{
  "model": "image captioner",
  "dataset": "made-up waving flags",
  "train_examples": 48750,
  "image_size": 48,
  "crop_scale_min": 0.8,
  "horizontal_flip": false,
  "translate": 0.12,
  "cutout": 0.4,
  "tokenizer": "word",
  "vocab_size": 53,
  "encoder_arch": "vit",
  "encoder_norm": "rmsnorm",
  "encoder_norm_position": "pre",
  "encoder_activation": "gelu",
  "encoder_mlp_ratio": 6,
  "encoder_head_dim": 48,
  "encoder_fused_qkv": true,
  "encoder_bias": "all",
  "encoder_qk_norm": false,
  "encoder_parallel_block": false,
  "encoder_inner_norm": false,
  "encoder_patch_size": [8, 8],
  "encoder_conv_stem": false,
  "encoder_layers": 6,
  "encoder_width": 128,
  "encoder_positions": "learned",
  "fusion": "cross_attention",
  "decoder_width": 192,
  "decoder_layers": 12,
  "decoder_norm": "layernorm",
  "decoder_norm_position": "pre",
  "decoder_activation": "gelu",
  "decoder_mlp_ratio": 4,
  "decoder_head_dim": 64,
  "decoder_fused_qkv": true,
  "decoder_bias": "all",
  "decoder_qk_norm": false,
  "decoder_layer_scale_init": 1.0,
  "decoder_parallel_block": false,
  "decoder_inner_norm": false,
  "decoder_drop_path": 0.1,
  "decoder_positions": "learned",
  "decoder_cross_attention_every": 2,
  "decoder_tie_embeddings": false,
  "init": "kaiming_normal",
  "residual_init": "scaled_by_depth",
  "optimizer": "soap",
  "beta2": 0.99,
  "lr": 0.0019,
  "beta1": 0.95,
  "shampoo_beta": 0.99,
  "eps": 1e-08,
  "precondition_frequency": 25,
  "max_precond_dim": 1536,
  "one_sided": false,
  "adamw_lr_other_params": 0.0027,
  "ema_decay": 0.99,
  "steps": 8200,
  "batch_size": 128,
  "epochs": 21.5,
  "lr_schedule": "wsd",
  "decay_fraction": 0.3,
  "final_lr_fraction": 0.01,
  "warmup_steps": 410,
  "weight_decay": 0.0,
  "adamw_weight_decay_other_params": 0.05
}
Rows from block 3 of the image encoder of a small image captioner, named by matrix and row number. Rows with one number belong to one neuron. Each number is 500 + 50 x the weight over its row's rms, rounded and kept within 0 to 999. All counts start at 0. Numbers have three digits each.
After each neuron's rows are labels from the 100 images, of 14976, where the neuron reaches its highest value: "lies over" is the class under the peak. Only what is clearly more common there than usual is listed. The data: made-up waving flags. In brackets: how many of the 100.
# fc1: MLP up (encoder.blocks.3.mlp.fc1.weight, 768x128), inputs 0-63
# fc2: MLP down (encoder.blocks.3.mlp.fc2.weight, 128x768, transposed), outputs 0-63

fc1.726:520559523501533565538588621610551505447661455459504475441498474439530539513573496448530502495479516487484476406561512643516491478536566440510609473433459518408485533410515506436490479454589453
fc2.726:447546520353541522473556492508503374502475525488500485520495458545472515464460507562557507456545458496421470528565457446517427432500457437481363535484466421457515484504626425500436439540452512
lies over: emblem (28)

fc1.608:454526560451538420494542533486545521464515478500496555558432479530383567464602491566425516556575552524489397540511518524520562450516523548482517412453487511501472430484486482540470408514507550
fc2.608:541502474547468497473501582444522451637511466437487506480555545484493573463475488430563554464547489502484441573474518471492420659502511481546527462495461518507523514491400517524507574492535547
lies over: backdrop (90)

fc1.157:525515466595404551475491532562454448565490490473485382495472544493509484506460530485479476507470489482587560538545501509565518525550502487433450584520529477547477555574482549441548477492520537
fc2.157:578474611447499536483458433523525476393502546433560550455489464514501480544524427461487513503525578616478521501568559507433398429414519591532435514491504540548490566447476523619515459552533530
lies over: flag (81)

fc1.585:377417483435450493466511494440556543454357429513503489554511502520484477461468519407463496590444480493554484561472519478493526502548546560526474550520490594505566520470522520537532455448562491
fc2.585:682586492514520476550438479504560579482550533471526420451476483480517469563508482531561597518480507581457497541473484498530471493489512513544465397480449457558510423458413493488432587558477499
lies over: flag (78)

fc1.637:520457583507572433335438458464500538426579553457482499446484524462482555546389444500456498520487518595488460474505526517499471557455489571519394425421546498503474465553569479464457413522499489
fc2.637:537509517531381536619481543600543437552514525523535517507545527483470383505549528554560457509489447513496563609534477563538524478488468440558525467498479639576497453519529433487536492476505481
lies over: flag (81)

fc1.442:560487541426476530523554493537502518446512479527450439503500531462451551522452465504420489489422469534520435524405544500530552503572517500499338488519574550486573462425568515408491482485486516
fc2.442:493485561476547478459492514475526405521455476533501477473488563483491499476551570406605474502476422486480547490523456442505578464492506465465522419462500410525409511487493586458434460487528570
lies over: backdrop (100)

fc1.274:497434518506508525497497460439470461560506519553468495596525500532476455422543468480509398499427460483587519528433509427469490590422461387473501491473556477403630515430497588536465517542461553
fc2.274:480515510480571519547491491554495530471517439450582454470486489542486619522349458545505541508529504587405501614589447515563539486491509494519434518528440489490389518561488473524459575442519453
lies over: emblem (33)

fc1.666:437368421590539529473557511589464507489432546532495549531506497503423549455533481578491371455569473495511541450530522467510502478370514479447528488490566517406501452470442541471601576561518545
fc2.666:599591461409503523536465510531529549462501495561519483503557467523543435482530513451413436464435573482524454498508545468497504485471491567523473486592616485480572574453541491549549430485482390
lies over: emblem (41)

fc1.577:442517475492518513505514500445396440606443320527509500511476439522436488469550561491519465462537479602466459520524496521478549541508632572509545517424473503531518536482412471411431496479486543
fc2.577:459521512483472479521420424528475523428512540565564502481416535588573530509474458442536569492464551432541459570539519445481456462503438470524485453533509511543455427483523403602533528530452500
lies over: flag (74)

fc1.444:513501619488436505418396570472549453519526524524490517572462449481612452508454522517502450529424497616538502409511415449488556379533458525396519571483557481563478527487460548549467505467555497
fc2.444:562550422568445500550587456423483438476412534523543405507506499559481530518495528464545530550621482497467390534542567541441481562469528496596474438536463511471555450522511516412560486513450542
lies over: flag (78)

fc1.642:563538573518424595531476491444456541546500463500474433514496492483475479503538449541560597560472416570530517509531654472497529428589407532470497539489486431527482474534485466471472513438422466
fc2.642:439470533507478502499483498529584534448510485554589522436509439478478452490468506585535426500519582408474475427467409467483555496566524467412511576540514467550500541521438460490555506357543434
lies over: flag (85)

fc1.433:494404492536458552546514503512471519541466559489458521495472554428540516476472433481442517549474493567419479477489526423449464453535557549401486522484434475564564502464562383466556536406497528
fc2.433:448500543416544466449522455591479536546508488568562503523517460438386461496445543560544529452445516402514566461473448648482554532526461455513474494446544545409506458486482530520529500583509527
lies over: backdrop (87)

fc1.638:531436437495533449545465606475532580473439505537461512490441406485468476435429529482489533491501509496568425547573505552505566508467452480576553431558570464549507451540560593536473497485516534
fc2.638:438537490535502483508539416463567444544567510565499544508530583478532500511578432550415437567431509475480465479500505445381459525582517477519455552534539585368565556567472510552515442576481429
lies over: backdrop (91)

fc1.593:402521473444409495533528467413618472626422480512480474556392434587519471512543514388501589499489537455522500589551481528463569433623576542489481586565469418589483551491456546485513564450454608
fc2.593:472552421537546556532563378567440497529548464496532510557489507470510557484440522500608510414502517512370611541557468501522506486472467492535422506532427416552521499426538413524493409524483497
lies over: emblem (42)

fc1.727:620441555455495476513572429467489561583542515576481434482544496439556475484596511460416397500477501460556466534516544476467537519545418502508557469585488547423519521551531527444505600460576491
fc2.727:476532448497576520502477559557545486400469554529511502407392400471463432544420452534447445442493510534480604402431521581404527464510526531500486486514476544602549477385519500534494471486446490
lies over: backdrop (100)

fc1.156:490494464539514548528390517499481508487456504475516569498428478483503491494451529468460437490533393511567369516500464520564424478458513494430469445533418523445447549454486466422542484589551587
fc2.156:423513557474478442523467420502496518464470389464567449579479585551507463524479555462522469443482496465486511458528531463499502533410474460457499479510620510451564499442547461500489547530467529
lies over: flag (98)

fc1.641:547458514585575570514541584434537420456590543507538573532499589434480486510505477475472516558448531442502454476475539508454552567557448470541596532469532427522546493456384479525462490484572475
fc2.641:486467477469499450522520550575458435583414483445513529443436446525510428481548521575454442470400492588495557504513521519449414454423546507500373536487462463471514474515478464458539545474472516
lies over: backdrop (88)

fc1.199:507549512505537394481505478522554556499419496526475505425476528372481549577561520469424478505538467470512539491471504495511476503438375557564499514455486492489356444575457629524499529455424450
fc2.199:520380491530582597400539485496558482463535489560575539538455465500485543461502479469530482469497410429441505469431504501534607575477477489442470491503484518467457580538381390422400561563483407
lies over: emblem (41)

fc1.106:588453502502546500560440474495487423419551573500520485472526419505521625525540471462424503536503475520544524421564521452557540621492501589546355471507509451463428541534547502498443529390525546
fc2.106:481424458500498539531518446482510495522547494484475511573474591521539502515504535525505515432544413521515569515491525582408545383499603550553574456540453462584408477498488521464529440500479557
lies over: backdrop (82)

fc1.484:474496501461532485504568428519493535473590590581439544465527567516444522513540456520438543494450385462492452394506455532553492500526481457489503505489491583588487507488570490464593464483529428
fc2.484:470427541512575512442437415560476491454466483573452464367441513492475589509514505404491464532471446552523545541538527505417524448499406468478471543505575492487447477379503430506487533524522518
lies over: backdrop (100)

fc1.27:510514493581473509458421406591557423535426475546475563499509472462512524409460489550566466559488496549578475538573576485470522534517522554557488518431587540491488541426440499546538546421502576
fc2.27:519432516499506432598584532469522499588523516470492437472428441570440482536447479419521457399509485481537501438542504518503512514552583471527510527578479428540495482443492540459528502479480418
lies over: flag (94)

fc1.454:467560603517468462480480579426503518535558544428549627423518541527588541500527519420490428489478460525453522499419495569528548532443474409499492465506500495454543449515431470451473446441584575
fc2.454:439428417500598433512402556471593522475504525383501502530496463482462490440517566506481593395500564466508407491486460498399421546513562535463404559516553400477488509422549464523466420499444484
lies over: flag (88)

fc1.700:569550514507607426405538615423507461589488440412508525482563508415463512519537538493498548508549439521503543533471482577397468444554474488474501468488475474478496503575472460500533539504557479
fc2.700:534449491560490454529534517577532448477563489525596420504563548443558593489532443584517540496434518501514457432449503485588468533455435493586448538429554496575455479475506445490527588405503532
lies over: emblem (26)

fc1.467:556634445535514523404517427505487482410438615511451595493533576455411478460451561468444533506507473534490503482487467501512626471433515522558510453430512426540482488438470449466468486532536509
fc2.467:567437567561457509565476558513562537583506545454519406450490412486536425629623471589498447533475543508553458567524490485477455496459551453444566481491582422527486528536547444547501479565454400
lies over: backdrop (91)

fc1.704:450570482599543501555414502548503506465492538525508491426471500434435581614468461576461466594591577472468552506570497558543481476456413637410467451494443495480468481452500553473523563406549563
fc2.704:485476503430425475594499494416504586487587641470477561493402412493582506400503487408460561496497482436550535448518463553451507540483458506490483531428578525493498434484567418443560468500542497
lies over: backdrop (100)

fc1.674:584509461501475393451531443451542512421534548475467554484444561513519454463518483534586479492516440426534440404461447493490542449579466505534499481528451538557480500517437604434503532502547565
fc2.674:444522417433553569481475554503540523580514525435532514426535460480513466531493461492524530509535564578570533517566593474453514548509569446489479555464589544498606518487552392551488553455512452
lies over: backdrop (83)

fc1.531:504535438604632506532456512495505505518442440512440504520537522528551571521502552455537520562507443549541596481454562484480528463410521477468496548493473527500514538523453488503447491544432505
fc2.531:627477439466499454516516453546468523433503513557474413517544498501521568495524512620445527550487556464583483479470456505506489493540376515530511444468448545438451390476450483460452518571528534
lies over: emblem (32)

fc1.542:540408481495473435524503505449509506455532523582523533474575469551506450492557446503475403432463522479582507504503540504503591502478519557436443536451494559530504497532544512513515546479471461
fc2.542:437487491510466501553374541527473524519458488481418548413541519493516487591553552447546465550546425389520465571428464455467487557542578476543541534567487475525518477542486576505489456531484461
lies over: backdrop (97)

fc1.79:619453501479513433505467517472466494469549394487510531524468558473483537527487547459452503499567534452489427434430583436565491518456499550526465596595589569497479508488471594560531405445564536
fc2.79:509444561449502496589526493588577458494468442450463517483568477525483444550511456486477524462557528577554516588557544605438488520543521424477540479497510505448503452541466525527558455510400421
lies over: flag (79)

fc1.255:447457605459572501628505557620460492478510421531543519458386493593479504577486486552462475476442500543520508498569504491447556535465417476513565508489597511526470522464419479425578494516498579
fc2.255:546462564549417504566520405534450524541540702474525507432458565445502499521587502464541448494486494526525524502520435564512437415397493517470564590476426550523468399580555526522517515519541518
lies over: backdrop (100)

fc1.357:586484425528484465532424484550514504478533520497515422501511536520429549458464433509404448508419493431542541431549510580476528479498566489591470485539616520451478409502549531519507535466533534
fc2.357:439513522517546517519532539471571495510567499445563513524500504548571486468475592567531436468579422565492473470500432412565537452444567519481492454396405540499492585494485519400492470437577486
lies over: backdrop (94)

fc1.553:493472505498608472557545508457489510468553559512471445568451554480534483427584506481521434568499443455534538477380475554531543494510477515538546437452540482458478514497595491497568478395473522
fc2.553:489478492439521500454547570473422594523476466471390508561549545505542525555469529406525515451476479552581373422483594552467422472470518454510566466625446483503487463423503520498425487588577498
lies over: flag (81)

fc1.584:483412497449549491510388478487510415564464519416537452469516533512482561476571481502466468498416561568496487467507471481600467471518479521567467551450542444599512454498490439478512484492436472
fc2.584:410450563521446536509535473458414431485559434499499455511520504501501479472475486521427525519391480388510538539551439485604591511563477479556433464527419542572478419454579495496557551513439441
lies over: flag (92)

fc1.654:538444511586587522471481502463555529463505537410623590506621449474513430557408494452435449553492436515453499500422464460491452495556482497543486538547463458473466446567436426514548491547576517
fc2.654:504536502623538512566519578466569450449481486483506528482506426528510435500553579481562539510550639530489535532413538496557496519456512488480549456467446450473554511554526458520454518527385550
lies over: flag (97)

fc1.741:518594501535471511524548506409470496392632533455489461518423563492540536533605530447472528462428495447453449578550439542457495505477498469473496431501615459489499518486442513529500496434406534
fc2.741:411505464504553495483492478518494513527419579480585507517521469458532420571484475441480517446532533489570465442505500498478490461498543491528459500465492418477549548472620465445568465519543466
lies over: flag (96)

fc1.287:472518481515525524422492425548536575556471520579501508482559491566494419483425551467512496511435478503428581474573511484497509515538491492596497570582469551569469560504522431479587502504507515
fc2.287:478469582463534380565552573522475566555504477506361521467543542494585514555453634445442486425480542456490494553455547574480491458498498546370491498458564462509531466480577513454491475499517579
lies over: backdrop (100)

fc1.711:503540515486558478505470544393596469454521453647421469455582478465497451489438542562574536532462518455453467542411423482554532397557469500432466529508465500471529493561515592567489494556509368
fc2.711:459552473601405493559559543574362461493471485545504429447480548463481517606516472537466455503529481516411470466504541532544496466521456548462504542502468486550380554537519536533553521417519620
lies over: backdrop (87)

fc1.618:483480448442539520481543515415477471561446586458492514501533538468465509537525465511549507511518602463485544472536517458590533573423502492511489375553539528516533527605470478403455478486470460
fc2.618:514531559506476525469489577414518523431550433512524502458464505569486420496431588446486474511496445467482511529570532567372578486489466429538537595540541462431563482506495555638508494483563482
lies over: flag (92)

fc1.636:499547508520585549476514474443503457477487520604520459435468527515432554585438559480445484543409408441517478453547520572427513431427561450454512519529507577499549571513533538518545519530417536
fc2.636:456523461539499458473503498584503506489432530451473508505490492450569514538523529393587452478547511440372529604534535498567428430507456517462529597463403432569378509522471402431519464520535451
lies over: backdrop (100)

fc1.280:454475543432459482556528600422510524465494507600512449492511553401367525440433553486462545416496501556485446558485500455574491533582501452422459574490456487539456533504538468545642529435547449
fc2.280:536567470518445492561534474533461460447491414513497480449538392501502525414531542519517572491482518504446554468576471583405514453416467528384574518575521503420492452555501534462571488467574535
lies over: backdrop (100)

fc1.718:432515368464465566528618572477420485468472462440509473385441505398501497557469469461447490479463472473534520561528591479541473415519499447550455549447410426522457584564511470444475499502502500
fc2.718:565590551569472545503543432543451458518556436552485558481554502565433501451529492595547533520450565539597500540526455454454468483507476537523558432464503536544520422464504556547439435423464579
lies over: flag (92)

fc1.149:458484528579481522455492513424434518442517451515465552559528475420474528555464534458499499543580524470499503524550507480481500544494442455411521473587577461554415391400500552585496531544507538
fc2.149:541582444433558503498530445524424433494497482437467516539554482482569476503518450496564552459472460445451498545434478543560565463445432514500504532557494578477418614536488545436435421402522582
lies over: emblem (26)

fc1.109:475517532464549526426572584513512443488510478435491503470529549490449536521449488519512596402603426511503501390544608488456600482515482492497421518565408478460504528450586485412567435573511409
fc2.109:508506535408439528594489547493457566550410552526534448480524453645466519584468481546517506515477502537540568551608380508461518522590568586488521512486598400468514456575452460561475533458429497
lies over: flag (71)

fc1.568:548467574550458466434435473511442488484368507520440517437480401531461524548534499416508469490531488469518479499430502535456586444490478466484483538515400540552549479569465550490541495410494450
fc2.568:452443462434543522574519604459511521570530502494593459501478513447622510426483483555581492467403477462444559515463498541500475493460500488532538445457449530484471548434520483410497433497471523
lies over: backdrop (97)

fc1.512:516558508452619493569532533556444518450496495519487511556432484512417534446455640515530512470516467435519599369506543493510492506511517447545493550452506533449493476483553603495482574552559506
fc2.512:483420506545474511567566561451502464531448509512510472524501550486471605496471579439536405547504436461533445544538506486489509496468516485519452570520532481674524538454446484492613431483483573
lies over: backdrop (100)

fc1.410:467477534491524548447442478505501551527485515600542473507527436537475420457422545483573499502492492489509433551487434581419479511434501480354453493500490581473546472502446514549476445447465518
fc2.410:551408435476536454601465502469494455542514393465498521521568446462440540557456570587423442475494615561535502451642461499450561467551526509429525519475530470549541528491510561531509523431599516
lies over: backdrop (98)

fc1.30:496493518476472602532526476561601488472543445482481519535479485556492422500510508442411471449450437554573485535434473496522521512493542576510528548470590522483498525473503484498541634536486512
fc2.30:502477436465469410551525567486537523400450492458418443548484503367546596575490525491551552555536513513452496576506549412535446472457515497465490454444527483543461474524496512533535491449503489
lies over: backdrop (99)

fc1.763:415510441529589508444506443519553508489457475506541570478492440478585474445494442585480562455392483492625582445521503492511545355533523585443567576527497572525562543444501484509514520531489484
fc2.763:462523524576455419537545507497521513438589488478467497646418592551451469434533510440514463476517502422532485428519500567488548572499464437419519553525516519449500394512508593530543432541496561
lies over: flag (95)

fc1.401:541584545500465469539537471475589484510532499463468544595494561507503548461540501531476443556522586547443551587461617481495469487422477495589441443418551494483412432514512591553522447474467585
fc2.401:499473579502458483463566537474520506525447421557373503520507525479492577580434551473452485513496469521520508428546440502499481559447480474449503454474495493539459532480491543553538519471488564
lies over: backdrop (88)

fc1.513:494616497590466460447487534429489502513453498505523444534552442576446548438617575516481513505592509531511505510521567516464507486459458560466554504490451446487561495540488516406538514509489428
fc2.513:590509475529504514534550478484521466549538539479499483523598516486528579537525413457488450470501486514555431516516467454463469460521567408514466494508525584459419501469581523632493550593509573
lies over: backdrop (85)

fc1.20:487556500335462460480442418513471530440495467485430505566460546482591472565448510564469476407424487453501436463419462448452619475401458500485524463540510520497465416527449527521488531545460458
fc2.20:666459445577532460496503461460530528533594522484520444431492474516486583462531552505469519495549549482551535536634533535499450541490539517488529602467594512524420541489597546537554510547449556
lies over: flag (85)

fc1.214:537577474560503445439549512427488521492510541523475506522471616548514489476573485428556441467423526455440461576406519490513509510508527495549421484518526453498446471444488646538512503461534479
fc2.214:512446492427512541562454458475519425518530420450437522413444492557453548552576517519471481588555500523522506476513467433501494532482410454560465463532507515459542487438464596490466567527568521
lies over: backdrop (100)

fc1.745:449479567451514460514541529502484515476499481572493524455478547430421426498471594450420520536471452480595557398540509504483469444492475517497501592498543568587569563548500482532568499506491533
fc2.745:459414527508496464503636547506562349494480512385550519548515411501515533586588532425470530603474453440504447562488500533481455484497494495439561598513509462503516498472448507383543520550504539
lies over: backdrop (100)

fc1.416:454550597554493540501469530431500524475497629537425503534469511459509386496520588446625526512506580547495582482538574548523537572417468535525484430463488521489475499409487534509473513558469376
fc2.416:510572603458494455480499539535488542478488519491568499487467508513450526568503548622501530420438438494427506394473413523543423418582602487441512528510486447475516420512525461532485557331534458
lies over: flag (93)

fc1.332:440452462479558431516423470497664475494492542491470579532455491459456480554478510576523500397455506452476539522535413573562491477413502585465472472532466400437399472466524522572510566521498525
fc2.332:482521451556495510359457497507446593455503464490533435473367507472513544451577492613533469547402455474617453481533520547504550525503520479521491469499528481548458527453546461460432554472534529
lies over: backdrop (88)

fc1.64:535482544481513418496533408394524468509560510582384459543510575478432481457454588470433593503497443524568491521466435538527527552552364524550512452500484581518520479513421484490534467519583448
fc2.64:557501493578542533438441531524382481503497487430578594487539452546629470506537531547459518459426504482455501428467517461396538532515473483451504433531517541511472542407449621551407491433501515
lies over: backdrop (96)

fc1.603:365499546525506446517508430438421523532521508404469493478496447589417544406522541475458576492498508506478558593533474522475474542480515462503528467549504484552544549520511526510518548421495555
fc2.603:530506345468527581574482451515515564571461522515573451558497485550550596549508482511515503431514500473474520490472435435512543491460502541474406476611512436402424564511456530488485475505516536
lies over: emblem (45)

fc1.403:460471427489493466489556530511536448457554442623491493447495523488535458505561446526579500494580557516494534409469506453429484421520589538516473556492449584506519445477482426441499409492475615
fc2.403:519503513479567513512522507493555462453525543477582616565440522434503506485444472574518500526495481537511441588453539563615541458432367478446506465513494503550495597578444515483558589490611384
lies over: emblem (25)

fc1.275:579459454402528523561541498514526548492459469461503527492410594446461542442490443473410533587491581518528526474498486521432561516574507521515507530503513558595530540526450599469478429487499555
fc2.275:471533554531578504416477508468439501435507562524460486449543478465499439527539543517434405546446453509521513446525532541597427485408583454374472506490484439494469392496598533484511566541567523
lies over: backdrop (96)

fc1.733:506493509475471448554522528488470488531592498519528513488547538418463509450472548570441510471521568506467378433556492576503436472503401521459505530584472507496463493578500466493579503454481520
fc2.733:506433421461519506559472466547493498471535410534396453465494499494437492473529497419449407457501504424548584480483522503437551510406379522449497492512458526605497532493518424474495595537548434
lies over: backdrop (100)

fc1.738:455483523474471519632540593509416469513492474584381520452440521540453533464524496479476502535504511436508476495469419546509428504474481535564491527455464507577567516421421461574521563507481515
fc2.738:531443460464409504495535444528506514488391402520595564539479518574521531526597388452458426421468571549440515517436495557516530510497446487568403480517572451519472520541515530413525474515573550
lies over: backdrop (89)

fc1.363:605532414388518491449549467557595515407499441434510388457506461529388481494540514548560574564417495478508542473541445518524485472368413512473491538490503490577500481522490497439534553426529500
fc2.363:392462540461420434592534512465541542443529614588597457562436411510504567524524566566496418447505512467524559502453467503496562444528545564425560570491566495517500489532573468517458538491521398
lies over: flag (81)

fc1.578:544554483482571500585468536413447512458469494419423511447510540442469495577504618515560429496485538543439538573400465564538454514401445475487555541445511529544494474526520476459501510587434383
fc2.578:500536491467499500501462451524596498444556509514450593541608512471574522498521420518520466547476572441589409513467482452486472426528498532517541433561491469435475469432482465501485557516466427
lies over: emblem (39)

fc1.590:481422461471466432446534524534434465523486514499493434587472454583450537433637573553462467471460425421445512437492458482493450507501540491550493529513464419558540492462489585567478526385439534
fc2.590:568431548491588519538552562439603503481590570463415487393531490592538497463443461467489528505521483543480537583509582496484488579552466483400550389479461472504497466464462523435523468592477459
lies over: backdrop (100)

fc1.447:479466535528489520483505565456486519533567547483479526513602514498550439486454460432495470432455528574579490491504533504532597492570433566544373525474521438457555457387538500503541509594476428
fc2.447:498540446423498529445468461543450527517517473497565465563468521517564574447501581455588405523611465534470500518482464435552528477522590521593557535408585509429564480478447439495492473515497484
lies over: emblem (41)

fc1.101:517552529423494539447424609431480431533513489563455461369646500579507533476526488434530382510478507455508552430574507485545548582434540537477471506605469461523503436468529474530467463480520544
fc2.101:440520503429436454441536426376547429431499473459483485576487534579534494560495626500466615505421478507499441567529513605511524575523493483430507526496512446502559543545523475541533535502436433
lies over: flag (84)

fc1.58:444516508484620452530420455482496531433510515392503527610515502456544520489481515491454473557431453489529614593558524497485529531484502484516483528486553431483437502463494500469502518564477500
fc2.58:411507438562524499411490495540541544483523499412654550543475476419501508481514456548537490463461473538426528512487464552509480434552466529406454507481417494551460480521446520537446481485496547
lies over: emblem (44)

fc1.421:613439454517575569471483556442499528523504505528488430563508545553537408468526579576499505461556584482512407546643485533459466528428494427437509499483489601442504563477526515475437457476522478
fc2.421:537504415490493539542491557492503481433471528478473463446537550524464558484400492392501515552488470468454512459468499486488484436545479585516445624572570439528558472486414449596563483432446472
lies over: backdrop (92)

fc1.1:509467502497491546485543562559550501454576478469459588450355567352517526464579505491485559423520598483450530499562550440469555517521517580538476558565461448523510469533569513514543562512468514
fc2.1:539446617554540457470551561422413439511545531521490555448548503513527448589436479504485481448506542508536464594483541482493447528511537524445441498512551533550552547488499533535472542427569499
lies over: backdrop (100)

fc1.356:455538462517455533572609478443550442456448469475492386452526476502541502548408432521584474456414468482477539409437532551484471534530580555484509445484471586504475558443534553429467455428455620
fc2.356:575473531476539543421453432509424514514533510567460414501560505452421503506471650480332473554498481484504558486536546453458431547554463440511503539486494527548458396599514449560561475534441476
lies over: flag (96)

fc1.267:455529597439504529463514515528574512504558528480628488522447535461534477514480475472591507457542502512519544511415495540606450508463422457502494454506446546420554464547421579526498596503496497
fc2.267:518471543546454560541531443395579524475551474470459577562497427550557525528460495492577508447476470428498441531490424357497491446534511534433445522536464578460485596469517447470525471529507518
lies over: emblem (48)

fc1.14:613541480461527467492448487393478562486539485508455441398541543445537542476515455616442476483544416521501506463435500460532463500365493564614416537447498420486398478541441561448522520618403465
fc2.14:559497463556585470441485600431564557504500503512652575519568492476599536532457508579472532511427477494491522535442403562544523505528437561537483577540467397453428555446497557464509458486524529
lies over: emblem (31)